Weights of a small encoder-decoder audio transcriber.
Data: 39062 training examples, 11.8 epochs.
Rows from block 3 of the text decoder of a small encoder-decoder audio transcriber, named by matrix and row number. Rows with one number belong to one neuron. Each number is 128 + 24 x the weight over its row's rms, rounded and kept within 0 to 255. All counts start at 0. Numbers have three digits each.
After each neuron's rows are labels from the 100 texts, of 14976, where the neuron reaches its highest value: "tokens" is the input token at the peak. Only what is clearly more common there than usual is listed. The data: telephone keypad tones over noise or synthetic speech. In brackets: how many of the 100.
# fc1: MLP up (decoder.blocks.3.mlp.fc1.weight, 384x192), inputs 96-191
# fc2: MLP down (decoder.blocks.3.mlp.fc2.weight, 192x384, transposed), outputs 96-191

fc1.74:120159105066157134117161144126175151147144138091114126132102112108131140107168113143107149134116089097125132139089131134090126141166085087126111122152127092081112134150142074131167132101107088172129150127131121092157144139138159110127166127128152105130135154144112140126136124123128135112
fc2.74:107092168168108139138126166106143159130095139091112125107099135085130125094141148138127083102077124132115156104108113067136123072134131145145119152108095157125117135128149120121140142191110120147112135140110062171102086147109116156119124101153154139160117138140174121110098115159146122120
tokens: "0" (17); "1" (15); "#" (13); "c" (10)

fc1.325:109132120143097132162088120113157075085148129125163166157080126112137137122127116066138138125117110102128152096189156106106119145127183120125107152161112148160145132147093139151143129106109150115132122114113138108111153169121111131099121105110133133096106143137138082139112172119078168096
fc2.325:141093096138121123152134119100111072096151133161121151172104157127165146128159123151145077078117165132081140113172133120130151124153147127120143111143124135150142120148127138143163090108116116162129134114121101132123085175107146102130132100106165170105104130099118125183148136129073118106
tokens: "2" (49); "a" (18); "d" (11)

fc1.154:145142155126113069143141135114135151148132131108164125137068146089145103092102093107145113138127113116090174155150118135126112140177174143086131116141152098119121125132131089173123141145122121158162207107121145169126145130105114139112125113112125134129172129182127172111128138121102144110
fc2.154:103088112136142123093165101117163136134124127144112101073128159120117102180116157133097181090132092143128095150096133112119102132110122125096096155127103116147157120158131141115160147137150165149131128135124143077126166135140148108179090098159071065104138088142174140147135101109143104123
tokens: "1" (12); "5" (12); "6" (10); "#" (10)

fc1.53:150132128137124117119087113136145136149102110096124150116112088130132114110083156112100095148143130116149160103154089075155149116135134113140124152148143122122171167107152151157110139117125139118110142131135118091144143099088121093099139136106138123107141105114136121080085118090131147121
fc2.53:128142093117116108120091168150162140165111125113109144081105097126124123087128125122135094151143104108147145119145088084162166109147129096113111169132132123088151186119146150161136139119130134121157098124150135102099089124156161095164129115127130098131144124116126122093129073126119132141
tokens: " " (78)

fc1.212:160133140128135176128093105160123148123165148113150135127105126109100150149154125118154119082076147111163172146094134094185106139132112136173128176133099131105134137119113105115133125130098185096139074149129188130135120134136139095128141127128135127131136122162138159123142090118134110105
fc2.212:111171150111127139127130114121118191147143098142104114116111157156108132145073126106192162189137146139121142114104131116129108180137137099112105146110100166118067088159147122108123109152172121133102119151089151154135142138119147149126105153113128114144200105097129120110168172092128107152
tokens: " " (76)

fc1.256:172093127151147108098119163130138177146131112099111148128120127125121102182140134139123118121145122113147142141089129119090141107124135155120122128134121172153163154142127099104147094132178130120162110142123101134157149182104123139126145106128111107145106107112145103112101142122081061144
fc2.256:161091172184112131115136166109114127172147101118137107115122138095143104155132110152101135131162145143107131123103095110113143135103140143091152108133135148156143148150142117138121103103150177117132122142146119137148156146144128168136107133133120123161120119075190111108123122143107104168
tokens: "<end>" (39)

fc1.1:139156121069100110123108144175140098166130137104147101113140111135133143097118086178133135153105133110140118151135141113151151120118155122136095110120122154141148101121150156105078139122101141164148164156116136076153178093141145133140160139121139157139130136123123171095120145123149153134
fc2.1:096135125141121150128139137091116151106121075085130175128137126133160127119129131107102120129188111123109153105124135137097130063135127133157122129113132155094095124131143069107140107095090125068169126133149106161154082156103132131098126118147114140128109150108128111156134122165081102102
tokens: "<end>" (23); "0" (9); "1" (7)

fc1.119:147126074140141099095099139123143141135089112100138103113115117155150162138130149141132097125069100129117158140101109091152108095151145132152141108142115117105127185134130123159120112095120119159136171160117101142116112163125137131151126130112155075106114144102143163139134098143181124158
fc2.119:075110128138150157142105139136141113138108162099134185081139143101126142109139128166130125117171127124138131102131123117106154133180148138116139140134096102112108130120158099084173121134106119170108099144137094118116149125127164168136115121182161149130171127090166157124137140121145124120
tokens: "#" (16); "6" (12); "1" (12); "c" (10)

fc1.5:147153133117164148099110120135115147113132121135137170123076095099127097190179138155130109148146123145161122093107122158136106131126133141135117120142110118148129108138125147120158127132155109134120127118154136115150089139115073159169134150091139101107129134141122131184108139105095127138
fc2.5:164133130118142119114152177151103162106139123100113098145086088109101091145172126120135104170173120156144117109069152178124099137146140148127106125136098071119151139140127109165168126153134124102129150074064128146147160142142120107120103117128126134085092118126130118115109127128155143105
tokens: "<end>" (49)

fc1.141:136138120135117119114148151121162155103095112129144068109074128081123115120121156157136148109099082123122177141131126162098110122155129125085112126158135134126104133141133093188138153114102111127105181166115154120149155144096142146120125119136146128139127159170112158119141087103153121109
fc2.141:110147090126132120115128088116128133141127149118111110135154146095115099091134144125087140144125124129112137159099121107073152115134107138122126145174135122138117094114138119111144131141116106165125140173153098162128148146142132137141092121101163087159182126138167153123142167136165142169
tokens: "1" (15); "6" (11); "5" (11); "c" (10)

fc1.355:145188101107158122135076155134131116094140142127161162185133100140146159137129118124113085127131132121095144132113155097137139135109126170139149141086167166118079117156145115093107099141118142123153107143114107149136157161100170141095131099116130151113146149133109126108121137168043150127
fc2.355:118155119085096100132138124110160134147163149111137137172092122129129115136169136136141101106118133141163142153130138114144124087137141158109113062091158111100160124123160149117153123132089096144136126150075095136164131144116168132132163080108112119142140098105143175160099133128098127104
tokens: "b" (44); "<end>" (23); "8" (13); "4" (7)

fc1.63:122133163097094126099137123137164124141121132122104085084098125151142101141137137141154120119118104109133121115133141109174149117153137164109163133147167150130116153150086070094119117132122094150109165171164087157122112130068137082157137109140161142159125107142147121126109098122131157114
fc2.63:137165157130150125145170143125146128133140164085105086125133083172119135095099121150116165118075088124111166118120148123134124104096097088113105118153108076105141146083092147129136188109105146086146120103083113105160142093129131169127108192122140161126153129106167180129130098138152137092
tokens: "#" (15); "1" (14); "5" (12); "c" (11)

fc1.206:174125127117136088144138131135143117096144115111096140106177123154125152138124177087138126160131110125141151073112126147142160124098118110140138115162157168117113108098159130121119117079130136127096145120112112137120158140098106109109180144160116104110125165124139175121147131105072147129
fc2.206:141143106115104100126150121104134112128127145147092147156102143156127138155174133116133100125103136118155118095136131125096150138114156094134151106138166140125103140120136112141088121096151122136068105105123125129146176118097140121106141120119115102100094120112095159167152104145093160148
tokens: "<end>" (40)

fc1.179:149150141115144096148141161115146106074141119087118100114142171144131114128166126152115150103092130119170107160150115161145090100166107141148115115133130086106144129165115087164149148120077137131154115139149140123068111129129164128111100102130152187130121141156116196114133093151128116135
fc2.179:082112151149093158111137066139103145115108102127131115108134143152126122099096150114150150135164108125071112102117120117086132137145126124110145145118144149160110149134148166128079118169126133088097139129155114104169145159107122131121152139112117078165174088160156135115118124109142121135
tokens: " " (91)

fc1.95:142127150112102162166117141102161114135131149132138084138130123111150134105120129134122156162101135115112126170120125140125113140119094141112088094099129123080135158127125117141140135137136152098114138085155100091083126127169158131137137128111159173101120162114119113119180123148139124117
fc2.95:138096166078129131074135098115073132135118110145132114109154167152120133090144126141149129149120148154129102146095147165142113134161122164131138146092132078130132102129148127150113127168137133127096074091128173112156157131132159141135116120141138118115101103164102130136131124149125103160
tokens: " " (81)

fc1.107:124174120122173170118115112171126151103124139135154133116098100105110069175186140113123114152121118181162110102097129158129139118115146163105131132145112120126134131137122143164154122128103101129145139090114119121189096149125078150157094154104138139085112133136144141143128147106128182117
fc2.107:133132122133147112114129153158104112122136160124113126147125132126149122144167112141144095148149114147170110073087129124121129150147095142126089146136120097158139122148135101161144136147134075100156193098110140166127122101149107114134117125127142132079132139118108101123133116123120111089
tokens: "<end>" (25)

fc1.115:123119107115159115193139149139158108124123092120096152093097135148127129115100153128149107135161115118138098145077089177111116105136183116147117156098099183115178125133106145128132108140135141114115169125119149141141124149112129102111127156131159107116127104100151121091152140114109143127
fc2.115:138113110114104092121101142066132117181125157133159163123109143123139117185151103138129135115155164118143120146158110105176155102133089040111141066121151160143150139118113112130139100168126153125137111107141151132151106132118097146143119139141111103124099119140106140126165151120164131142
tokens: "<end>" (76)

fc1.205:088134072163096098140083112105136130143093161157139120146111137095111120142138109182134085119121128120144151124123113135141101127179155160147109128114074102135143169104178122150119128112106127121103143119137117153102118130143095092151109152133144076135132131132146135103184092120138137149
fc2.205:090130110164168160121112120139151182124165131097054108098170150151108122140125128164133136101136128110104070136102114109162129135115151170149109117131104099114088126109131112143142139101124125090111103136137140151147119142127142153099114141141155168112185137128168120154091103132134144138
tokens: "b" (21); "5" (13); "8" (11); "6" (9)

fc1.82:046160109097137133137124178138164122138132144146140140180107178159167119144133126122153100104088141129117123117131132171146122093127130146135134134114154161159095110153102155146124111098089096111144127144137101108124109140101141099114144095079132154101136104083133134112105144143137172091
fc2.82:148095100133126112156109127098125100079146142137091123175123157135122148107109113141117101105130168148099120099148158107126103136113147115111123149152150112165138167147141097163190127118123108118140120158107152142122144168101133123107133114120085159133119135169107132121121091162126175137
tokens: "2" (37); "b" (14); "*" (12); "a" (12)

fc1.112:148157097128117096133106188158154087126117171131119136160097132165103140118122105113115110133095133121097146114129119168139122119143136141147161116136093134167132162135107120117143103111131146165107133153115104142121127147067147131123192097125166135131100148106135120098166086136105164083
fc2.112:105147133166137124167122147142145141131144118152142142139162116132148124131121142125156098106093142108120148122142170134161126121136113128097133062133156109141160117130084112102162131103130115086126171118119119148091096121123136131136127106153158182125122112154103155122139119108096125139
tokens: "b" (64)

fc1.300:135132114138118115118100093154153105051077156131138125119127147102112143119136173086084160131110130115095138126120143112126152205126134100140129098094070134143165132162140135112117136138147171125089095130132147135159143129124099124154165137106113114099084137114140078147108113117125119146
fc2.300:135093118115169108124094119130147148070107119146172109130121168144159092095137164078163153102114170123095092109109102090117123132122116116099124090126164138116137131147148137084109120117067110169156098153143139140130144080105153074153162152090156130140115134129112128137140098145136135159
tokens: " " (87)

fc1.357:088095096118110154112129135117137118126146133114115129130134153141142102126120116120165119106166059138091126127149119108101124125190127156158117135196110150125127127114177108117134126127123115116141187173140135107139124108159121141113105142183150092095113184126149149134116143130107131148
fc2.357:101122116153150125079114139132129138153102149106121111087152119115078168151145142096132148094103126137128082162081155104115129130127108120143160176081128121155135152124145106135139153116140145131105128135110126134176136145120173110161121131167142157089144146099151104130100140166156080138
tokens: "b" (19); "5" (15); "4" (14); "3" (7)

fc1.123:155129127137113109152082139112176116108143154118133173189109146106145137126117134101116162124088115120131126117165118117134111146121169151147140126137134133140145163165094106141168111094129144143134097117123113144128147152134134146104081128107155150110118179121120104137150123109091144101
fc2.123:124141132137118131139120119133125057085125131121125128194104135151128106108135093085141110132105151135094148103157161142139108098104149137105130117134130159159133166149101123167157134092116132130131121147102126115127142181123116108149140115116125136139135134138080130120133125122111152078
tokens: "#" (33); "*" (21); "a" (10); "c" (8)

fc1.242:110187165132115100090119149158141182158102090112084101087124098091133140149126150151134137135137144131142109171146174137118133161136174089127113144124162138128117166137155122142148121103152130165110158099133133131137098110122114118112141141126115119126156143153105140126118108084139115150
fc2.242:116096115131099136169139041118129091114099155102135125113165149081135100095175131154131123160130102146094137142148122100105136139138118162127097154160114134066137147119117114109155161114107103145132142171128078127116168152152139143145135133127129111159144108137155157149127143145162121100
tokens: "1" (15); "c" (13); "6" (12); "5" (11)

fc1.70:115138112089130155179130051129123113109161115123158107185087110123123143088132136091123108151137176144111111127164132103129114121139138106111131135144120159124153134137121103130129125135096122135165163153148089122088095130148131106139165099115129137111113131108123132155111202125137126074
fc2.70:147073125149135110144155188122116127121139154117111130137114131106132172114118166135107121072118111136147138127113143155125124133171121136171104096108150090194123145125103137154148122124078139132125101142136129137155084149151141134140111124103103138112102168146108131065116096139130151145
tokens: "2" (32); "<end>" (31); "d" (9); "5" (8)

fc1.157:107144122121123118096120175138107154138109131142175117128090128114149145127118145115130142079100114121081158137140139130130112134146127134132147168146077102127131160139073132153151141127084126121122163137151115143101128118090120103144117042122139116113123163109106151135090086126149113154
fc2.157:124106135085092134072152117093147102120119163097163071090143165100131143098079133157132181094083133108108114146123130125094116139109106120168100153119118127113126159128120097162139145173112119141109144132120145144123131167120108175141162153161120145123141111153153146107123123102143130126
tokens: "1" (12); "c" (11); "5" (9); "#" (9)

fc1.354:158120100110148150118166114138121119144143126120101146139117166119150081160131115128145154139117124139107130157148121131131163109140143128116091102123069148093138133134142117142178118148167127121154180131128166118081121150130122143184171087138135110170137123130181111133179124092115126108
fc2.354:142169128158133122139189173112130168152150144130102123144109161115120148142149122138128158121099102157146152178110121133081088103159117125126148103146122107143154154115116094134114124140106113097123144143137130166133143132115124112119100063142112154116133122129099167115102128148138075145
tokens: "1" (20); "6" (10); "c" (9); "#" (9)